Rows from block 2, named by matrix and row number. Each number is 128 + 32 x the weight over its row's rms, rounded and kept within 0 to 255. All counts start at 0. After the name is the row's rms in percent of the matrix's.
# conv: 3x3 conv (model.mid.0.conv.weight, 192x192x3x3), inputs 11-21, a 3x3 kernel for each
conv.146 119 [190 133  95 143 125 118 104 110 102  86 120 156 122 144 140 164 145 127 187 153  95 143 115 107  69  94 110  74 104 130 101 115 122 141 142 161 179 164 138 160 152 153 127 140 135 105 121 138 112 128 136 147 143 156 173 141 106 146 117 119  94 114 141 161 119  89 137 114 104  95  96  82  84 109 124 116 140 148 146 166 194 150 100  97 101  59  53  99  53  53 104 125 147 126 143 130 159 133 102]
conv.147 076 [101 125  82 124 131 140 123 168 192 150 113 167 138 116 123 167 119 126 109 158  91 132 157 156 100 161 162 138  92 139 115  92  91 142  85  83 138 182 116 156 180 167 116 180 163 118  95 137 115  87 114 134  86  96 107 104 104  96  95  95 117 126 129 117  99  84 126 108 108 151 153 171 127 119 170 131 112 120 156 116 125 115  46  20  77  48  77  96  71  89 138 137 152 144 149 126 140 136 139]
conv.148 059 [130 104 105 126 101  82 138 108 109 137  75 124 108  70  87 133  97 116 134 178 122 159 184 156 142 160 114 113 107  98 113 109 119 113 119 115 134 145 145 155 158 151 140 139 143 108  99  49 114 102  75 109 106  74 158 188 141 153 183 144 143 207 124 167 142 178 132  85 132 161 128 189 154 127 108 135 119 131 147 141 134 110  87  91 100  67  90 114  83 129 135  74 139  76  80 111 138  88 159]
conv.149 104 [131 136 154 136 131 155 136 137 164 107 157 152 125 169 159 121 158 151 154  95 105 135  82  95 139  94 106 127 112  98 116 108  91 127 117 104 139 144 162 142 160 182 136 157 177 130 118 129 114 111  99 135 117 107 166  73  81 133  44  48 155  62  64 133 148 139 161 146 154 151 149 158 109 122 100  98 147 127 101 136 117 151 129 158 156 103 131 180 136 162 115 192 181 144 209 198 129 191 183]
conv.150 126 [135 137 138 132 127 145 134 132 150 142 164 157 156 179 163 147 166 163 122  92 105  99  76  97 113  91 102 117  94 112 101  93  94 118  96  92 116 155 121 138 200 170 101 148 139 121 110 123 106  91  89 118  88  85 137  87 103 100  50  73 128  76  82 165 165 167 168 131 165 171 159 183 113 120 107 105 155 131 106 135 119 149 131 168 140  55 116 166  99 135 148 176 167 167 193 180 154 182 182]
conv.151 088 [101 119 119 147 165 134 114 135 127  88  95  89  64  88 115  78 100 106 168 150 165 180 157 115 173 130 135 163 109 143  89  44 128 141 117 161  96 140  88 173 203  94 103 104  55 125 130 120 116 131 140 105 120 120 161 145 143 161  83 145 169 148 149  92  90 125  94  73 137 114 138 161 164 117 135 129  67 130 177 129 133  97 101 135  72 119 164  51 131 193  86  84  96  78 168  89  90  97  73]
conv.152 112 [152 168 167 163 210 195 161 196 195 117 155 136 144 182 170 137 175 146 142  91 116 107  64  89 125  87 110 124 115 115 127  95 106 122 110 102 111 123 113 105 134 122 114 122 141 120 147 154 142 157 157 155 166 150 130  92 103 104  65  81  99  80  96 148 144 146 151 165 160 121 143 147 111 136 113 128 170 147 112 152 132 153 151 192 173 143 154 184 159 145 114 150 138 133 177 170 136 164 149]
conv.153 088 [121 111  96 125 106  86 101 104  83 120 133 150  98 132 143 145 151 140 137 118  96 161 115  96 101  89  95 114 124 128 100 136 143 142 121 134 156 138 139 168 134 151 137 155 158 121 125 106  91 121 132 143 133 108 105 117 124 144 133 112  97 100 121 133 123 133 120 108 107 113 112 128 110 137 155 104 148 200 163 168 194 145 115  76  85 104  56 100  89  49 144 141 141 119 134 142 151 141 142]
conv.154 081 [120 105  70 108  99  70 100  89  65 105  93  82 108 102  87  96  89  73 148 159 163 142 152 156 146 154 165 119 107 137 122 106 133 133 131 149 132 158 140 138 161 134 136 124 113 118 123 102 128 128 121 124 137 115 170 152 179 148 117 150 156 143 167 117  78  87  98  72  76 113  89  89 128 120 137 142 112 121 155 129 139 103  61  46  80  72  77  85  86  78  81  94  72  84 117  86  73  85  69]
conv.155 084 [132 123 152 136 183 152 136 112 104 145 153 153 143  60  90 147 142 148 100  87  81 105 198 157  86  95  67 125 133  96 129  78  98 118 130 159 129 111 162 143 189 175 148 136 130 122 134  97 138  87  96 125 129 142 126 125 117 114 174 159 103 108  96 152 137 187 120 169 181 161 150 184 134 157 149 150  78 113 139 142 152 142 105 113 104 186 175 137 152 219 138 136 153 135  80  97 149 133 140]
conv.156 099 [143 100 146 134 136 199 147 146 161 138 148 127 142 116  39 138 130  88 114  98 116 106 154 219 109 133 160 137 128 120 137  98  74 144  95 106 129 150 159 119 157 191 115 154 164 142 132 128 145 128  96 143 117 116 123 101 128 118 103 166 134 103 159 145 107 143 144 137 213 171 158 201 112 131 173 153  70  75 153  97 133 190 125 131 150 175 233 158 156 158 133 147 130 133 132  77 126 152 110]
conv.157 117 [121 124  95 157 177 158 213 220 149 112 111 102 145 135  88 141 140 115 142 146 153 108 114 170 110  89 117 123 111 122 138 111  79 119 119 135 149 163 171 107 119 147 110  80  96 129 123 117 166 135  94 155 169 151 112 104 106 109 120 140 115 131 143  78  85  54  99 152 134 142 192 146 114 104 109 167 126  63 168 149 118 109  92  44 131 174 137 176 255 211 112 130 127 133 141 126 135 132 113]
conv.158 095 [172 173 189 177 167 193 162 190 196 140 121 145 119 115 131 147 134 120 119 135 105 138 139 119 102 117 132 128 115 153  82  75 142 153 115 139 122 133 110 131 145 117  91 120 129 138 119 140  99  82 128 132 110 134 131 151 146 142 137 147 139 144 158 196 243 237 242 245 254 229 255 230 151 147 181 103  94 180 165 149 179 165 173 190 191 167 198 194 211 207 139 123 130 129 129 120 141 129 106]
conv.159 092 [141 169 151 128 190 165 134 120 119 144 127 134 136  49  89 133 123 119  98 121  99 107 211 163  98 109 106 121  99 136 135  86 106 122 130 136 157 175 147 148 178 164 167 153 150 134 125 131 147  99 129 120 139 152 112 126 125 122 185 154 112 122 113 118 165 151 119 189 151 119 125 114 141 113 150 155  79 113 149 133 138 138 175 156 137 254 188 142 175 170 156 136 136 147  74 101 147 115 121]
conv.160 091 [127 142 118 149 170 177 124 190 189 117 131 133 137 152 151 154 156 163 155 137 134 128 107 111 115 112 107 131 125 159  92  82 113 152  69  93 143 145 101 152 194 163 114 211 198 129 134 149 129 133 137 138 116 119 140 112 126 101  67  75 101  73  78 117 143 145 130 135 157 117 128 139 108 114 109 108 137 143 142 155 183 125 136 179 128 104 150 130  87  73 116 145 143 142 167 170 153 173 182]
conv.161 089 [ 93 124 155 118 119 167 177 148 115 105 136 123 129 155 123 121 132 126 149 129 152 124 106 149 136 121 123 164  75  93 105  53  77 119 126 162  77 164 205 121 183 205 112 108  45 180  95  95 137  79  68 120 111 132 183 109 116 144  87 120 155 134 144 123 137 121 153 135 157 197 174 168 108  58 120 115  82  90 138 146 147 222 140  54 162 107  97 201 154 164  82 147 148 123 169 149 120 140 130]
conv.162 070 [144 135 154 156 156 142 149 145 135 120 117 125 125  40  88 124  88  91 129 130 108 124 231 155 115 168 130 121 115 132 105  82 118 125 104 123 153 152 144 154 160 140 131 140 140 144 133 107 141 113 136 128 116 136 128 115 136 116 133 125 134 132 129 109  99 153 125 132 144 145 143 143 168 110 170  99  23  99 132  75 120 132 105 131 148 209 201 130 177 173 124 130 133 132 110 122 124 120 113]
conv.163 097 [ 83 103  92 116 134 127  97 125  62 168 166 158 162 158 145 148 142 153  90  88 105  93  95 118 116 120 105 129 103 131  89  61  89 132  81 163 153 172 130 171 211 177  94 154 101 101  84 140  73  46  80 114  62 126  89  81  98  84  77 104 127 114 112 117 143 105 156 172 162 131 171 120 127 123 124 107  99 104 130 101 148  91  93 111 103  93 125 101 105  93 178 179 161 175 174 158 142 151 155]
conv.164 099 [152 145 140 185 124 120 197 161 135 141 141 139  89 104 156  78  72 172 107 111 115 177 142  99 190 184  79 118 118 125  68 126 125  62  93 117 149 120 116 180 110 119 182 153 126 120 107  97  85 132 113  86 123 131 126 137 132 141 153 116 163 167  96 188 197 201 198 170 177 226 186 176 161 164 141  99 158 160  87 120 158 127 118 137 135 135 121 157 167 126 138 139 135 125 120 149 102 100 157]
conv.165 094 [124 173 222 126 128 161 132 145 183 151 147 137 104 128 139 111 127 143 100  98 111 164 116 113 152 119 112 166 122 138  77  81 120 127 124 102  96 122 107 182 154 143 136 143 173 204 176 182 115 102 131 113 109 109  98 114 148  81  83  96 146 124  95  32  99 157  61 118 135  95 129 127 170 162 182  73  86 137 155 154 144 109 140 193  71 142 165  41 121 121 132 142 113 144 158 144 116 135 148]
conv.166 102 [151 162 159 161 153 164 134 168 163 133 118 143 111 117 125 137 139 116 127 138 108 150 139 125 116 117 137 145 112 165  97  67 157 172 120 155 104 133 103 123 152 109  88 123 120 142 105 141 104  66 121 142 101 123 129 149 146 131 125 150 131 126 147 184 242 209 222 247 251 202 250 220 142 140 182  94  77 193 172 146 182 179 170 175 189 159 186 176 192 191 128 123 122 127 140 113 129 137 103]
conv.167 120 [134 147 135  96 187 153 131 125 134 141 127 130 140  73  78 141 124 122 114 123 111 113 179 166 112 113 114 107 108 132 140  70 111 106 138 141 149 133 149 125 155 159 161 116 125 134 112 127 134  58  96 114 111 128 126 138 126 127 177 163 118 127 123 100 180 148  96 237 183 117 189 184 130 109 153 158  65 121 121 127 142 104 180 136  86 232 175 117 217 204 141 120 143 139  72 106 145 110 136]
conv.168 108 [ 82  97 116  82 130 164 107 126 128 130 141 132 144 125  99 118 122 111 124 110 115 102 131 157 137 126 134 133 116 137 133  83  87 137 120 140 118 109 110 100 152 140 116 104 109 115 126 135 135  87 107 127 123 134 116  91 124 105 107 158 134 142 157 105 132 132 109 163 208 129 181 177  84  51 115 106  28  64 132 110 125 153 193 175 138 199 228 141 197 215 139 148 133 144 137 102 114 105 101]
conv.169 083 [106 142 129 136 165 125 102 153 136 156 128 148 134 108 137 147 128 152  96 134  98 130 160 116 109 142 100 143 104 116 119  78 144 134  97 119 102 182 187 131 205 187 108 187 190 158 139 136 135 110 126 130  93 113 106 120  96 124 140 130 119 133 107  81  85  93 115 101 109 104 114 111 171 159 160 122 137 195 118 141 174  73  60  70 140  79  58 127  69  54 153 130 152 130 111 129 142 133 151]
conv.170 093 [ 85 144 114 113 200 162  89 155 131 123 129 133 132 138 153 121 141 143 132 130 130 121 129 112 135 119 121 187 117 166 149   0  97 184 105 161  87 172 130 120 255 199  84 175 129 166 150 167 149  74 110 151 102 126 160 130 140 138  93 103 161 124 137  73 109  94 101 150 140  86 137 124 167 120 155 145  39 125 173 133 174 134 156 129 140 146 105 118 122  89 104 123 122 121 154 162 106 135 133]
conv.171 081 [ 64 119  85 120 168 116  76 132  92 123 132 133 133 150 141 140 147 134 146 134 130 131 112 117 123 112 125 180  94 165  91  10 138 161 100 159  81 195 125 155 255 165 104 195 124 168 120 157 120  65 119 138  87 117 158 123 125 132  92 118 132 114 134  68  98  68 117 125 104  82 122 106  86  84 123  76  92 156 135 164 175 150 113  98 136  65  77  93  60  75  99 132 126 127 166 144 131 152 134]
conv.172 075 [131 136 146 132 210 134 136 142 119 142 121 135 135  52 115 148 107 133  97 125  84 109 231 115  80 142  75 132 114 113 132  52 137 123 113 140 136 155 142 137 223 127 145 156 136 128 142 100 146  78 152 116 116 134 122 130 121 130 158 135 115 149  89 164 132 184 154 186 169 161 150 181 152 129 136 149  58 142 143 134 130 136 140 132 145 203 189 127 151 191 151 127 151 134 106 112 153 114 145]
conv.173 130 [116 195 162 114 178 145 130 109 139 146  94 105 145  95 114 135 135 135  94 175 150 102 171 136 110 101  95 135  77 115 128  94 127 114 135 121 130 170 162 144 149 116 169 141 131 123  69 122 124  91 126 123 129 135 124 171 144 112 165 151 101 105 111 125 215 141 118 206 169  91 118 143 180  73 135 177  87 142 139 150 126  93 188 122  91 196 155  96 125 177 151  97 117 151  95 120 145 133 136]
conv.174 080 [ 60  75 111  98 116 132 183 160 181 138 126 129 130 135 141 142 149 136 122 139 140 137 134 127 127 119 139 136 147 117 137 140 121  63  81  54 107  92 124  90  91 119 159 174 190 117 126 108 123 131 132 100 103  90 121 148 141 136 138 122 105  96 116  90 120 140 135 151 143 158 131 132 105 115  86  76 102 100  98 148 127  31  82 122 144 158 159  87  29  34 138 119 129 124 124 142 160 162 151]
conv.175 119 [106 109 139 128 158 150 138 173 142 154 130 141 142  79 135 129 101 146  97 126 109 111 192 117 126 179 109 144 134 143 129  69 131 130  53 121 120 136 115 128 171 106 109 178  98 151 140 113 152  79  97 123  51  86 112 121 149 119 138 144 147 145 132 152 141 222 176 199 255 202 223 251 155 137 171 136  45 142 143  59 137 152 139 153 173 176 187 160 123 157 142 128 131 132 121 137 119 138 152]
conv.176 115 [135  93 142 148 159 140 145 187 126 129 148 139 139  86 147 140  44 104 120  98 112 111 178  93 111 231 132 124 149 120 123  97 129 129  61 139 136  95 104 152 161 107 140 203 119 111 131  91 136 135 130 127  79 136 148 130 138 101 121 120 114 181 141 169 128 204 158 144 180 182 178 169 154 157 122 132  78 126 139  53 133 140 102 165 157 188 159 161 177 154 136 152 141 142 107 141 136  75 118]
conv.177 078 [151 140 126 136 186 116 155 133 121 154 117 170 132  40 128 162  97 163 109 150  77 124 244 120  90 165  79 122 118 138 135  60 141 112 122 134 166 165 107 153 212 115 158 140 118 126 159  94 144  99 127 105 129 102 118 105 131 110 186 127 115 135  97 140  87 187 129 131 174 157 129 196 143 133 162 144  57 148 139 137 136 113 118  87 132 161 160  89 122 153 137 131 162 131  73 138 148 114 154]
conv.178 075 [127 123 130 131 162 130 130 181 133 145 126 143 138  80 130 132  46 110  98 116 101 110 182  97 113 223 112 134 129 126 134  98 118 121  68 126 135 139 126 136 182 138 153 208 144  99 134 113 129 137 150 105  79 155 131 113 138 101 155  94 113 202 109 186 121 174 183 134 152 169 162 154 151 148 176 131  92 133 125  67 131 120 117 154 180 190 176 153 168 181 138 148 134 135  94 147 134  85 140]
conv.179 075 [ 59 134 223 104 131 177 134 156 171 141 137 118 124 145 136 123 141 135 114 123 159 135 113 127 137 119 128 151  94  16 118 112  89 118  98  93  89 128 200  73 121 157 102  96  87 144 102  80 126 103 109 121 121 146 137 126 131 160 129 129 163 141 142 111 175 154 160 154 144 180 165 154 109  85 113 103 111 163 117 117 148 140 136  22 135 133  49 141 141 115 129 137 141 112 137 136 113 137 134]